Rows from block 6 of the text decoder of a small encoder-decoder audio transcriber, named by matrix and row number. Rows with one number belong to one neuron. Each number is 50 + 12 x the weight over its row's rms, rounded and kept within 0 to 99. All counts start at 0.
After each neuron's rows are labels from the 100 texts, of 14848, where the neuron reaches its largest size: "fires on" is the input token at the peak. Only what is clearly more common there than usual is listed. The data: strings of digits, spoken by a formant synthesiser in many voices. In brackets: how many of the 100, against the usual share in percent.
# gate: MLP gate (decoder.blocks.6.mlp.gate.weight, 384x128), inputs 64-127
# fc1: MLP up (decoder.blocks.6.mlp.fc1.weight, 384x128), inputs 64-127
# fc2: MLP down (decoder.blocks.6.mlp.fc2.weight, 128x384, transposed), outputs 64-127

gate.364:67 53 42 41 45 43 61 55 46 39 51 44 55 44 56 50 59 61 53 46 36 52 46 67 54 42 69 31 56 68 53 49 16 59 50 53 57 61 39 55 20 78 44 44 29 35 43 44 46 23 67 46 70 73 68 33 62 59 42 45 34 44 59 47
fc1.364:31 47 53 27 63 40 49 41 52 64 64 45 56 49 48 50 40 44 67 60 44 34 40 16 51 47 13 62 36 44 53 34 45 42 61 51 33 55 55 52 59 54 59 65 36 64 49 55 58 35 59 52 51 57 65 34 42 47 26 32 45 62 63 60
fc2.364:60 70 46 56 26 54 50 47 54 34 32 44 45 38 40 60 64 60 53 41 65 48 57 52 21 50 48 37 40 47 44 66 37 51 58 60 59 53 40 70 66 63 58 56 45 53 59 61 70 42 60 52 63 51 41 46 28 56 74 62 47 44 29 27
fires on: "five" (67 vs 5.9); "four" (14 vs 6)

gate.211:34 63 61 51 42 46 36 33 54 54 36 66 19 54 50 64 47 49 89 53 36 65 57 60 66 59 50 44 60 47 45 48 65 44 44 53 57 47 48 55 62 42 59 34 49 54 62 70 47 47 57 73 57 70 31 40 37 45 51 57 47 49 70 44
fc1.211:68 30 38 60 37 51 63 59 32 57 58 40 76 40 58 34 52 50 25 28 72 34 49 37 40 50 48 53 42 57 58 34 37 56 49 56 40 46 58 46 21 56 46 57 59 49 44 30 54 43 50 20 24 43 55 59 66 46 41 28 54 58 46 72
fc2.211:50 58 51 52 77 29 42 57 61 64 32 52 47 53 54 80 49 38 57 43 39 36 61 30 44 38 50 40 51 45 31 54 42 42 55 62 56 47 46 42 46 58 46 46 38 43 57 66 71 66 66 53 46 45 37 52 44 64 53 39 40 47 49 20
fires on: "one" (48 vs 6.2); "nine" (33 vs 6); "five" (19 vs 5.9)

gate.195:59 49 33 31 62 30 74 36 58 60 49 35 60 38 30 53 60 62 55 63 32 40 53 70 59 46 59 42 63 55 30 52 37 49 56 68 44 56 62 50 33 46 42 39 53 43 41 71 45 53 39 62 37 55 58 62 48 51 45 65 61 63 50 29
fc1.195:43 55 58 74 35 72 26 57 44 46 51 58 26 68 50 44 50 38 46 50 68 59 44 41 44 56 45 61 32 45 68 53 68 49 54 29 56 50 46 56 63 50 60 56 46 58 64 29 65 36 54 38 57 44 40 39 44 52 64 33 49 48 50 66
fc2.195:62 54 36 34 51 33 58 40 49 46 50 52 67 24 47 57 53 39 56 56 64 50 50 45 71 44 52 66 62 51 47 41 26 53 47 43 58 54 48 67 60 48 47 37 48 46 34 79 23 56 55 50 43 65 58 41 58 57 36 70 52 75 63 39
fires on: "three" (86 vs 5.9); "one" (13 vs 6.2)

gate.255:77 53 64 58 71 42 51 58 62 53 44 37 31 53 56 41 67 75 34 68 35 51 54 42 27 61 45 41 47 55 47 54 49 44 44 42 48 50 57 70 61 58 65 57 37 44 41 46 50 40 55 46 82 39 29 61 40 29 37 60 43 53 54 31
fc1.255:55 49 47 51 55 31 34 39 41 59 66 58 65 54 39 31 53 59 57 75 26 66 48 49 46 60 73 30 62 72 47 46 42 36 59 68 70 55 57 47 64 58 41 49 58 56 77 59 56 37 43 60 65 70 58 49 46 49 62 62 48 54 69 48
fc2.255:47 51 55 22 59 45 39 60 55 62 35 63 35 41 54 44 47 60 53 61 39 62 58 54 62 54 59 45 68 64 61 47 14 48 61 56 51 43 57 39 82 49 43 56 48 58 42 59 39 50 63 37 34 58 56 62 43 34 58 47 40 65 52 25
fires on: "one" (36 vs 6.2)

gate.48:33 44 58 70 37 56 41 60 35 65 60 47 65 50 65 62 66 52 42 62 54 46 14 26 50 29 63 45 41 47 50 52 52 43 51 53 52 48 58 67 43 45 32 72 44 41 54 64 72 35 43 32 34 57 63 50 46 44 43 74 63 59 67 46
fc1.48:38 57 49 70 51 57 40 61 33 57 66 54 60 40 59 76 48 69 35 51 58 58 28 22 61 25 51 49 49 51 33 56 51 56 60 46 51 48 58 50 41 49 35 64 51 51 68 62 76 38 34 37 35 52 68 61 47 34 58 78 53 64 70 42
fc2.48:65 55 47 36 49 36 80 50 46 43 46 59 61 44 42 49 47 25 56 45 40 35 74 72 49 68 37 51 47 41 59 50 51 34 43 47 42 63 36 63 63 54 85 35 34 59 50 31 30 57 49 52 71 38 37 44 49 49 67 49 51 40 51 42
fires on: "one" (71 vs 6.2); "four" (24 vs 6)

gate.137:55 41 64 48 52 54 42 41 55 51 35 70 41 45 65 54 49 49 51 55 62 61 34 42 39 57 64 58 54 57 63 68 51 42 58 44 70 69 42 40 52 51 55 37 70 46 56 65 41 55 65 39 50 61 20 50 48 36 39 47 43 43 48 31
fc1.137:53 59 30 47 46 30 61 69 41 63 55 73 42 21 63 34 30 44 43 59 58 62 45 52 41 70 54 55 51 63 65 56 74 31 46 47 35 21 47 45 54 44 38 40 55 60 55 60 55 35 65 53 68 48 38 65 45 43 42 30 53 50 30 55
fc2.137:49 50 46 55 51 48 52 67 31 52 59 28 46 60 39 50 49 43 68 51 54 34 40 67 67 47 26 47 47 53 61 26 29 44 54 62 50 71 59 69 50 71 49 68 36 51 53 50 55 47 62 65 44 52 62 42 31 70 53 55 42 32 44 57
fires on: "zero" (25 vs 6); "six" (16 vs 5.9); "eight" (14 vs 5.9); "three" (12 vs 5.9)

gate.279:51 64 24 39 38 51 50 35 34 44 39 46 39 33 40 62 53 77 75 49 57 53 42 65 64 58 39 34 41 49 58 56 60 58 50 29 62 48 47 45 55 48 51 41 41 32 52 31 33 58 49 48 52 61 58 50 70 59 65 74 75 70 40 50
fc1.279:32 68 29 35 39 52 52 34 36 50 30 52 36 34 38 53 51 67 78 40 48 52 45 79 60 46 40 38 28 53 58 55 67 58 46 39 63 53 51 40 58 40 50 41 40 34 42 33 35 56 42 53 62 63 52 55 65 59 67 80 68 56 32 45
fc2.279:40 33 47 49 35 55 33 57 56 48 42 43 37 52 42 63 53 48 27 47 45 59 28 66 35 46 34 49 68 44 70 41 54 55 54 67 52 71 69 49 53 40 47 57 34 40 64 72 77 36 29 46 37 49 34 25 38 50 54 28 52 36 55 63
fires on: "five" (42 vs 5.9); "nine" (31 vs 6)

gate.309:46 39 57 34 48 33 60 61 33 65 46 53 62 33 65 41 27 45 51 66 55 45 41 48 72 51 32 64 34 62 34 56 45 44 47 47 34 62 50 59 28 64 43 63 58 39 28 54 48 54 50 57 49 36 54 41 44 34 73 49 51 45 64 54
fc1.309:76 43 58 45 61 23 54 54 35 51 55 56 56 56 44 48 40 42 57 59 42 64 45 47 59 34 47 49 54 64 40 42 49 38 64 58 44 58 62 52 49 70 51 56 46 43 28 49 39 51 39 42 53 39 55 59 37 41 75 38 59 59 61 55
fc2.309:42 42 52 65 65 60 54 67 40 41 41 69 62 38 56 27 64 60 35 54 53 67 55 46 32 51 46 36 41 54 56 51 60 49 53 70 49 75 39 50 36 57 36 63 41 35 57 14 49 61 56 56 64 46 37 59 27 47 54 46 55 24 28 60
fires on: "eight" (46 vs 5.9)

gate.12:42 45 45 49 48 61 63 63 49 49 62 34 43 83 46 60 58 44 42 40 45 39 46 67 60 54 47 20 30 51 51 57 36 36 60 49 75 57 68 83 62 44 55 32 58 80 55 40 43 51 63 51 63 46 51 46 58 57 73 39 38 33 54 45
fc1.12:46 35 48 51 50 30 36 42 51 58 44 63 55 24 54 44 40 52 60 59 58 51 52 23 42 55 45 72 61 67 55 43 59 75 39 44 33 34 45 38 30 52 44 66 48 32 36 64 62 47 34 47 30 53 58 46 34 43 26 57 51 62 43 59
fc2.12:64 50 55 45 84 28 53 49 42 55 33 36 47 52 48 46 48 75 77 31 44 49 60 51 65 50 46 46 27 48 55 68 37 57 67 38 37 32 46 39 30 27 59 41 85 51 52 41 53 41 79 68 41 51 50 59 43 43 41 58 47 58 40 65
fires on: "zero" (38 vs 6); "one" (31 vs 6.2)

gate.238:34 50 43 50 59 35 58 42 45 74 42 42 64 75 64 31 42 40 59 61 48 35 61 57 57 36 53 37 41 39 53 37 59 58 55 43 47 36 34 52 36 54 58 58 54 45 60 57 55 44 41 59 52 42 49 45 62 65 79 66 69 52 64 65
fc1.238:62 55 50 58 39 70 36 66 44 28 62 55 39 30 34 61 59 48 45 23 47 74 36 41 52 54 48 68 56 67 55 53 41 50 52 44 46 67 74 54 59 47 46 30 52 43 35 49 36 50 48 33 52 50 49 42 40 44 35 36 32 48 36 32
fc2.238:46 29 47 63 70 37 40 30 57 66 60 46 68 63 52 35 28 33 60 69 71 43 63 35 33 57 35 52 57 47 30 33 40 58 31 49 36 46 34 45 65 53 74 46 57 42 57 70 72 49 40 44 40 53 46 36 74 59 44 67 44 36 72 53
fires on: "five" (41 vs 5.9); "nine" (25 vs 6); "one" (15 vs 6.2)

gate.258:20 37 59 59 51 45 50 35 31 55 46 49 40 56 69 53 42 33 65 44 59 34 56 48 62 64 44 73 30 29 31 53 52 50 30 62 58 55 63 45 41 33 41 52 60 45 33 47 59 40 66 40 61 44 60 64 55 43 53 38 59 45 61 80
fc1.258:67 65 49 65 52 63 58 51 56 39 53 35 49 43 53 59 54 74 36 52 57 69 43 55 48 43 35 37 65 41 56 35 37 49 77 65 55 48 49 26 63 45 67 51 44 76 51 39 45 63 43 66 52 70 49 26 39 43 47 55 30 49 53 30
fc2.258:32 41 58 76 39 47 54 50 45 37 44 62 50 65 48 33 31 33 67 41 45 49 55 48 45 47 67 60 50 48 30 45 50 22 25 32 61 40 33 64 53 42 50 52 53 42 60 73 63 42 55 47 26 41 32 40 64 69 47 50 56 41 57 47
fires on: "eight" (43 vs 5.9); "three" (32 vs 5.9); "two" (17 vs 6.2)

gate.277:53 50 41 51 57 56 50 37 70 26 68 48 83 41 43 49 46 54 53 46 44 65 37 68 50 45 58 49 30 52 45 55 43 29 51 27 37 43 52 50 51 50 44 28 55 70 70 51 39 42 65 61 52 65 33 52 39 38 56 63 38 41 60 48
fc1.277:53 53 41 69 65 47 39 22 50 34 30 56 67 72 74 34 38 53 39 63 38 65 60 31 43 60 34 53 37 58 41 55 57 68 39 40 51 58 70 38 60 42 50 44 44 54 66 35 52 58 53 59 62 62 46 53 55 36 44 57 36 19 48 43
fc2.277:63 67 53 66 49 61 57 39 52 49 61 39 68 40 38 60 50 63 59 52 62 68 57 57 44 46 47 64 67 44 69 40 54 60 48 42 36 31 57 45 53 49 38 33 57 61 43 40 47 54 60 60 41 56 25 59 28 55 58 33 48 62 42 32
fires on: "three" (52 vs 5.9); "<end>" (43 vs 20)

gate.318:50 50 35 56 71 58 51 67 49 31 31 35 42 56 68 50 55 62 50 89 51 69 37 81 52 56 27 53 61 55 53 53 46 67 53 60 52 58 54 41 46 62 48 38 48 57 63 55 38 56 45 44 48 44 49 45 58 61 40 57 55 56 43 46
fc1.318:54 45 27 50 77 50 55 61 52 40 30 39 44 52 71 47 65 59 55 81 55 63 53 74 44 62 32 44 58 61 56 53 57 65 49 63 51 57 51 32 57 51 45 32 58 53 60 59 39 56 55 43 44 37 54 46 48 66 51 65 54 56 36 36
fc2.318:37 51 57 35 53 37 63 70 45 65 50 82 61 44 43 36 40 29 43 45 45 62 50 46 40 53 55 58 56 64 30 42 58 36 54 56 61 36 28 25 52 42 48 40 63 60 44 65 42 55 46 33 31 31 51 47 46 65 48 73 68 49 33 47
fires on: "seven" (54 vs 6); "two" (20 vs 6.2)

gate.45:19 51 44 44 45 43 39 39 44 62 36 47 76 49 46 26 67 70 49 59 49 62 45 31 33 31 70 42 47 54 42 38 44 48 58 58 55 46 53 86 54 60 40 52 61 52 36 59 48 41 59 65 56 39 42 43 62 28 49 68 42 24 71 33
fc1.45:25 45 45 53 52 21 55 36 51 60 27 42 46 64 38 42 49 52 35 59 53 57 45 51 35 33 44 55 74 49 33 43 60 56 63 59 38 44 57 60 59 57 52 27 42 67 40 62 51 60 78 51 75 62 44 21 52 45 54 50 37 43 40 39
fc2.45:43 49 51 63 56 48 39 60 66 46 57 29 47 37 51 54 62 34 67 44 38 37 64 61 58 65 44 26 45 41 60 50 58 63 47 42 64 70 67 34 48 38 53 53 54 67 46 37 57 42 50 41 67 51 68 31 77 28 51 48 60 40 81 61
fires on: "<end>" (64 vs 20); "one" (22 vs 6.2)

gate.224:85 57 37 54 66 72 50 41 38 61 42 57 50 61 21 44 49 39 43 55 64 43 63 27 50 63 61 57 34 46 48 47 84 58 56 49 36 33 49 45 63 61 66 50 54 44 44 58 65 71 62 49 55 30 50 59 54 69 34 62 52 28 30 47
fc1.224:82 57 50 61 60 59 55 25 46 45 51 59 46 56 41 39 42 41 44 50 76 54 60 27 45 54 56 50 46 54 47 60 70 53 63 37 33 34 56 37 63 57 64 57 68 62 38 51 50 48 55 37 53 25 44 62 60 68 43 68 47 44 33 40
fc2.224:56 44 66 53 41 61 56 58 38 48 77 67 65 43 68 56 47 39 56 41 40 56 25 37 61 36 59 47 70 39 60 35 32 55 32 44 47 56 55 37 41 44 60 46 44 43 69 36 47 48 46 48 52 65 72 44 38 72 46 51 38 74 56 47
fires on: "seven" (33 vs 6); "eight" (14 vs 5.9); "five" (13 vs 5.9)

gate.197:58 66 60 34 39 53 45 38 24 56 62 62 49 68 57 41 37 65 47 49 43 45 41 43 61 36 30 51 32 44 47 40 68 45 47 47 57 50 32 54 76 68 31 59 47 56 42 50 36 50 50 38 71 51 50 26 36 48 56 40 55 37 58 51
fc1.197:53 53 37 43 26 36 58 46 33 54 58 62 46 54 55 50 41 55 37 39 38 54 42 57 64 49 37 51 34 45 25 43 57 49 44 48 58 54 25 73 80 53 29 79 48 69 47 27 55 64 62 44 59 43 42 34 50 55 62 44 53 37 62 38
fc2.197:45 30 46 48 41 69 57 71 77 43 54 57 43 59 54 36 37 66 48 50 48 65 69 38 46 63 66 57 55 46 62 38 53 37 51 42 43 61 50 65 64 42 45 54 51 53 45 30 29 42 58 69 57 42 43 66 42 50 42 47 44 55 47 28
fires on: "one" (19 vs 6.2); "eight" (15 vs 5.9)

gate.360:36 70 59 65 61 46 51 38 44 26 69 64 47 33 49 61 70 50 57 37 43 49 60 55 61 48 38 66 63 32 68 60 41 57 65 36 63 48 30 53 45 51 58 76 56 37 57 39 50 40 49 34 57 47 45 38 62 50 50 37 64 63 53 54
fc1.360:24 43 57 38 54 66 47 48 60 51 59 53 62 63 29 44 63 38 66 42 47 38 70 69 44 48 72 52 45 31 37 66 69 63 73 49 54 76 59 65 64 42 40 50 64 58 60 60 63 44 41 38 74 45 68 61 50 46 64 61 55 40 79 42
fc2.360:62 47 49 43 42 51 57 68 73 58 56 40 36 55 56 71 35 47 34 64 50 54 45 69 38 56 44 53 47 56 33 37 30 38 51 52 51 28 38 36 62 58 54 37 40 54 53 59 66 47 36 47 29 71 67 52 67 42 62 34 43 43 63 40
fires on: "<end>" (92 vs 20)

gate.292:62 59 65 21 61 44 32 39 52 55 28 61 64 72 42 28 31 63 60 61 56 35 42 59 40 50 80 32 64 55 48 58 43 41 50 44 56 79 45 42 57 53 41 49 73 61 64 54 45 43 66 51 49 60 58 42 54 53 68 53 54 57 53 31
fc1.292:29 39 46 35 46 30 35 62 43 30 55 41 55 51 30 36 73 50 42 38 35 69 57 26 45 42 34 53 53 51 55 47 30 31 50 49 54 46 31 67 72 57 55 54 38 43 51 48 52 62 56 39 67 51 60 59 31 64 58 34 46 50 52 63
fc2.292:74 65 57 55 68 26 64 30 31 57 36 45 46 55 36 48 55 73 53 54 59 44 59 62 29 43 28 43 40 46 65 51 33 42 53 68 63 53 68 58 65 46 58 42 54 72 37 55 43 50 51 51 52 57 41 51 42 43 48 39 57 45 44 43
fires on: "five" (46 vs 5.9)

gate.46:51 35 65 53 40 36 46 54 30 45 46 52 37 61 49 64 54 52 54 50 64 25 58 60 69 57 56 54 45 66 49 51 67 50 62 20 45 57 68 53 54 50 59 67 45 73 53 70 65 52 56 34 31 49 49 78 52 45 45 43 40 66 53 63
fc1.46:38 53 40 53 42 36 56 67 39 35 42 87 57 50 44 32 55 65 47 60 23 39 42 64 45 42 43 41 34 45 48 58 51 33 38 73 56 58 42 51 35 56 55 53 41 33 34 68 34 52 54 44 44 53 41 28 26 36 46 61 18 44 47 46
fc2.46:68 61 53 46 55 68 50 65 70 37 47 41 46 28 41 26 66 49 46 56 58 52 36 43 35 58 51 50 83 34 63 48 42 58 66 68 52 61 45 56 31 71 53 66 38 35 40 30 25 37 51 49 44 51 57 32 67 42 32 38 63 37 30 51
fires on: "three" (36 vs 5.9); "seven" (35 vs 6)

gate.20:48 37 57 44 66 36 57 48 34 42 51 57 59 44 78 29 45 54 36 66 45 36 46 75 48 63 69 53 46 51 58 52 43 30 56 39 45 54 42 57 41 66 29 55 66 31 35 44 33 61 26 55 36 36 38 64 57 55 51 53 43 52 38 57
fc1.20:46 55 45 76 44 71 35 46 63 48 45 22 58 60 39 34 48 44 39 52 58 48 56 26 50 48 46 63 64 43 50 51 40 66 55 41 43 39 54 50 43 49 54 35 23 63 64 44 61 63 55 48 72 41 41 45 46 43 38 71 50 68 33 38
fc2.20:61 30 58 50 39 19 47 47 59 51 41 60 30 44 54 73 35 39 46 37 31 49 64 55 59 34 47 42 18 50 59 50 42 47 48 47 56 58 75 46 44 69 48 66 57 29 55 51 41 56 49 49 46 56 62 60 65 46 32 44 52 47 65 41
fires on: "zero" (40 vs 6); "two" (23 vs 6.2)

gate.261:62 80 43 42 46 59 32 61 43 58 41 39 39 41 60 52 64 49 58 72 35 45 49 61 41 75 47 54 53 37 56 41 71 54 59 60 57 39 45 51 48 34 32 33 39 60 46 42 57 41 74 53 35 46 62 37 48 46 56 39 42 47 48 60
fc1.261:60 78 37 39 65 60 34 50 45 67 39 43 49 45 55 41 63 51 55 76 35 50 66 54 42 58 50 44 50 41 59 37 74 49 65 60 49 42 47 52 36 48 32 38 42 58 42 46 71 55 68 39 34 36 64 31 60 48 58 43 43 73 46 52
fc2.261:44 44 66 55 33 49 53 42 59 61 53 54 48 43 47 38 35 47 46 40 48 53 44 56 54 49 50 45 46 66 65 68 34 50 44 33 37 78 43 35 27 74 67 66 46 51 44 52 20 19 40 61 74 51 48 43 43 50 60 52 51 47 68 46
fires on: "five" (26 vs 5.9); "four" (14 vs 6)

gate.87:29 65 39 49 45 38 65 35 27 51 39 71 62 59 53 35 61 54 54 52 61 43 59 79 42 53 69 53 63 48 33 51 13 44 34 33 52 54 49 55 58 42 37 52 38 56 73 64 49 30 63 42 34 50 39 59 40 45 51 54 42 55 52 46
fc1.87:62 34 42 58 65 56 70 47 51 33 56 50 47 46 34 43 57 53 54 47 31 43 36 45 41 61 60 27 52 61 59 52 44 60 38 60 47 57 49 53 31 37 37 51 79 48 34 48 62 49 40 36 40 40 42 36 49 57 58 39 44 72 36 47
fc2.87:59 24 54 82 58 48 61 46 29 69 43 44 58 49 36 39 55 46 42 27 65 46 39 40 56 48 19 47 69 60 41 43 55 28 52 58 38 47 45 66 58 55 29 67 47 67 63 68 34 68 46 61 65 47 47 46 36 54 27 38 39 69 64 60
fires on: "one" (33 vs 6.2)

gate.2:55 59 58 32 77 56 33 46 48 38 51 60 31 45 53 53 46 42 56 40 52 45 53 46 55 52 43 46 42 44 70 77 60 20 46 68 32 44 72 44 39 21 54 40 30 40 62 54 65 55 34 28 70 51 46 48 37 54 47 59 60 64 57 42
fc1.2:60 62 50 59 51 58 41 50 58 63 38 48 16 53 58 42 43 49 41 49 44 36 39 32 49 56 70 65 54 43 65 91 42 51 45 71 45 44 62 48 46 58 36 41 57 54 71 73 42 54 47 61 68 59 49 57 25 46 38 67 43 62 48 43
fc2.2:55 31 39 55 55 62 38 57 49 28 47 72 72 59 47 39 57 60 55 52 83 65 35 39 58 37 57 42 70 50 51 45 34 49 48 44 51 42 37 58 18 40 52 50 56 46 46 40 45 57 42 51 37 40 43 44 28 72 56 38 43 48 23 77
fires on: "zero" (41 vs 6); "seven" (37 vs 6); "two" (17 vs 6.2)

gate.65:42 40 49 61 55 55 52 44 57 71 19 53 64 42 41 52 72 70 56 63 50 23 59 61 56 41 48 47 58 59 51 55 32 59 51 62 61 58 25 32 52 45 35 66 50 41 40 64 39 65 55 70 49 55 56 47 46 35 57 41 64 54 44 35
fc1.65:48 60 36 62 34 42 35 70 51 73 43 48 58 39 30 70 56 52 32 66 36 37 38 40 51 52 47 54 44 28 39 35 34 58 59 29 43 49 32 42 50 75 28 54 46 54 63 54 41 70 52 63 47 57 67 53 51 56 55 40 47 43 65 30
fc2.65:38 38 59 39 36 76 53 82 38 46 59 50 50 48 35 26 49 54 46 41 67 34 50 20 46 51 42 55 45 45 50 31 40 63 54 71 55 70 45 53 62 62 54 46 45 57 36 28 50 50 29 53 55 52 54 53 36 68 57 46 52 61 72 57
fires on: "seven" (27 vs 6); "zero" (14 vs 6); "one" (13 vs 6.2)

gate.227:34 54 51 55 34 58 20 54 47 44 33 55 64 38 37 53 57 50 46 44 35 53 44 34 64 40 35 57 44 46 42 82 43 48 48 43 51 46 59 68 47 39 40 41 40 39 39 37 60 60 63 69 40 39 61 34 45 29 35 33 24 70 50 44
fc1.227:65 67 39 44 60 59 64 53 56 55 56 52 61 61 64 69 48 63 39 71 60 44 49 32 45 59 65 38 43 40 61 56 43 50 55 53 40 76 51 61 61 55 69 70 36 47 45 43 39 53 32 57 75 49 55 43 44 52 60 64 72 37 82 37
fc2.227:57 59 37 59 22 59 57 54 34 93 64 59 49 65 62 67 21 54 34 58 68 56 76 62 56 58 42 56 49 25 45 45 66 41 57 41 46 59 20 64 48 50 28 59 65 51 61 64 48 31 79 58 40 52 42 49 66 36 67 52 38 50 52 47
fires on: "one" (81 vs 6.2)

gate.342:51 44 54 46 45 58 52 66 41 35 63 67 40 31 48 49 40 52 57 50 41 54 63 43 58 57 53 52 52 75 21 47 50 45 60 71 56 33 54 41 55 36 42 43 44 43 52 33 33 41 36 42 41 60 52 39 52 60 81 35 38 58 52 38
fc1.342:47 43 51 65 49 39 49 31 67 67 40 50 61 54 51 38 62 45 40 47 60 54 24 53 40 40 57 55 46 23 75 57 42 53 32 35 41 63 61 48 49 69 53 63 53 61 46 64 62 61 69 62 56 55 46 69 37 28 27 51 58 45 54 61
fc2.342:74 62 53 49 60 57 32 61 34 47 24 36 56 62 45 44 33 56 61 50 81 62 58 47 61 31 38 41 65 47 39 71 47 44 49 37 56 63 43 57 59 37 69 46 75 55 50 50 39 79 46 34 50 42 38 45 74 47 57 50 58 44 59 34
fires on: "five" (29 vs 5.9); "two" (28 vs 6.2); "nine" (14 vs 6)

gate.27:50 65 62 73 64 21 36 32 38 71 46 43 55 56 24 56 43 68 78 34 46 41 43 25 42 37 46 40 45 52 36 51 62 48 53 56 51 47 49 59 47 39 39 38 49 58 35 41 65 44 51 51 27 51 54 66 53 43 41 67 64 43 41 75
fc1.27:53 28 29 25 45 79 62 52 62 29 59 62 42 29 71 39 51 43 23 63 56 59 68 66 43 66 43 55 56 44 53 42 36 42 43 46 58 35 42 40 50 57 68 54 56 49 44 59 47 46 49 41 61 44 33 57 54 71 46 32 46 53 46 34
fc2.27:47 61 56 55 59 59 54 50 60 52 52 36 45 45 35 64 68 50 58 41 45 36 53 44 71 57 41 56 70 58 24 64 56 50 28 31 50 49 32 39 53 53 47 43 54 59 33 55 45 47 40 34 46 47 75 35 72 58 48 33 50 63 50 31
fires on: "eight" (81 vs 5.9)

gate.257:44 78 64 80 58 35 74 61 38 59 47 64 62 69 22 43 68 36 63 51 56 53 56 35 58 48 49 44 45 67 41 45 53 44 58 45 40 42 46 41 56 32 51 39 34 58 50 43 56 62 48 54 56 39 57 48 56 42 55 73 59 50 28 52
fc1.257:53 45 33 23 46 63 35 52 64 31 54 35 47 39 59 40 40 46 46 60 59 45 63 51 71 56 53 55 40 64 54 44 44 69 34 44 63 53 60 79 68 61 51 58 54 43 72 63 40 39 59 48 37 61 62 56 56 60 55 23 41 60 72 29
fc2.257:58 62 50 63 75 39 67 31 48 57 70 55 67 49 32 67 42 51 51 36 54 36 43 56 57 60 48 71 64 49 47 41 47 60 45 32 36 36 29 39 61 45 45 43 58 44 42 33 55 48 46 50 71 35 52 50 47 55 54 32 67 71 28 41
fires on: "eight" (48 vs 5.9); "five" (36 vs 5.9); "two" (14 vs 6.2)

gate.150:43 68 46 51 55 68 54 46 48 36 29 38 57 41 43 35 44 31 49 74 53 47 45 88 68 44 43 55 50 45 52 49 44 60 41 51 63 34 56 52 28 54 73 52 50 38 81 53 65 72 50 33 50 56 42 23 60 38 45 49 39 54 52 38
fc1.150:54 36 54 60 52 62 42 33 66 61 75 46 48 62 49 45 45 59 50 48 57 58 73 37 35 52 41 44 56 61 50 43 60 61 66 57 18 33 43 53 58 39 54 54 50 36 52 62 49 54 66 71 42 51 51 52 54 56 55 75 45 67 54 28
fc2.150:50 57 44 45 51 51 49 63 41 77 70 62 26 46 56 42 75 52 48 61 21 25 71 44 74 70 45 55 46 44 43 14 51 57 58 39 48 53 64 58 34 65 41 31 55 40 53 44 40 54 70 59 52 43 56 44 42 47 35 53 40 38 35 41
fires on: "seven" (69 vs 6); "two" (26 vs 6.2)

gate.265:59 41 69 45 60 52 53 43 31 37 31 47 55 51 37 47 30 54 58 69 68 59 47 40 31 27 62 39 50 54 36 57 51 44 48 49 56 47 59 34 52 45 86 28 65 56 44 63 43 50 45 24 60 55 64 59 44 48 48 47 65 54 44 45
fc1.265:55 50 65 43 56 53 61 43 32 41 43 51 67 52 35 57 28 56 62 64 72 60 47 48 25 23 54 43 53 59 45 74 56 50 50 45 50 48 67 36 61 61 82 31 57 68 36 52 47 49 39 33 49 44 57 60 56 58 66 48 77 42 48 48
fc2.265:36 50 68 54 40 62 48 49 54 39 64 26 48 51 37 53 52 39 69 41 46 62 40 58 79 62 58 44 44 27 58 22 52 47 44 43 49 35 56 40 55 43 33 68 39 41 40 66 46 45 62 62 44 62 57 43 46 44 63 53 59 61 69 67
fires on: "eight" (62 vs 5.9); "two" (28 vs 6.2)

gate.221:32 59 60 55 52 45 62 64 47 66 30 62 50 64 45 64 53 61 49 52 56 57 66 44 72 47 51 68 56 53 47 65 64 61 50 44 14 56 64 52 38 26 75 60 55 50 56 58 46 67 54 45 34 64 56 52 59 36 34 54 43 50 51 35
fc1.221:35 47 33 60 56 42 44 38 59 33 33 67 69 55 45 45 43 48 54 70 48 57 60 47 79 49 32 57 62 43 49 55 45 46 46 39 37 59 60 50 46 33 65 65 51 52 57 43 44 62 58 43 32 64 53 40 56 33 30 25 61 66 37 31
fc2.221:53 69 59 34 49 46 49 41 57 88 63 57 30 46 60 42 56 60 63 48 46 45 62 69 59 49 48 31 36 48 59 50 30 42 49 41 62 40 44 65 39 71 46 57 35 43 55 55 55 41 51 72 48 47 49 46 38 56 52 66 37 33 46 55
fires on: "eight" (47 vs 5.9); "three" (35 vs 5.9)

gate.97:36 56 53 37 51 70 49 63 42 41 50 55 50 58 70 74 45 69 56 56 45 36 63 46 50 53 64 58 72 46 55 41 52 61 36 58 56 37 49 52 42 60 36 72 68 64 51 56 35 29 71 59 58 30 66 39 57 17 66 57 58 56 58 59
fc1.97:42 68 51 32 37 59 30 69 43 50 64 70 51 55 61 69 51 67 45 65 47 42 59 51 70 56 57 50 57 54 60 32 51 47 43 54 62 47 41 62 33 63 37 60 68 44 43 52 60 30 58 75 56 46 57 34 59 18 75 50 62 39 57 64
fc2.97:68 35 48 50 46 38 46 37 55 74 52 41 43 45 39 57 36 19 55 49 46 48 65 49 45 26 47 47 46 57 36 50 64 49 53 37 28 51 77 20 39 28 74 43 45 67 32 39 53 62 59 43 55 53 36 45 50 63 46 59 58 41 62 54
fires on: "five" (24 vs 5.9); "eight" (15 vs 5.9); "two" (15 vs 6.2)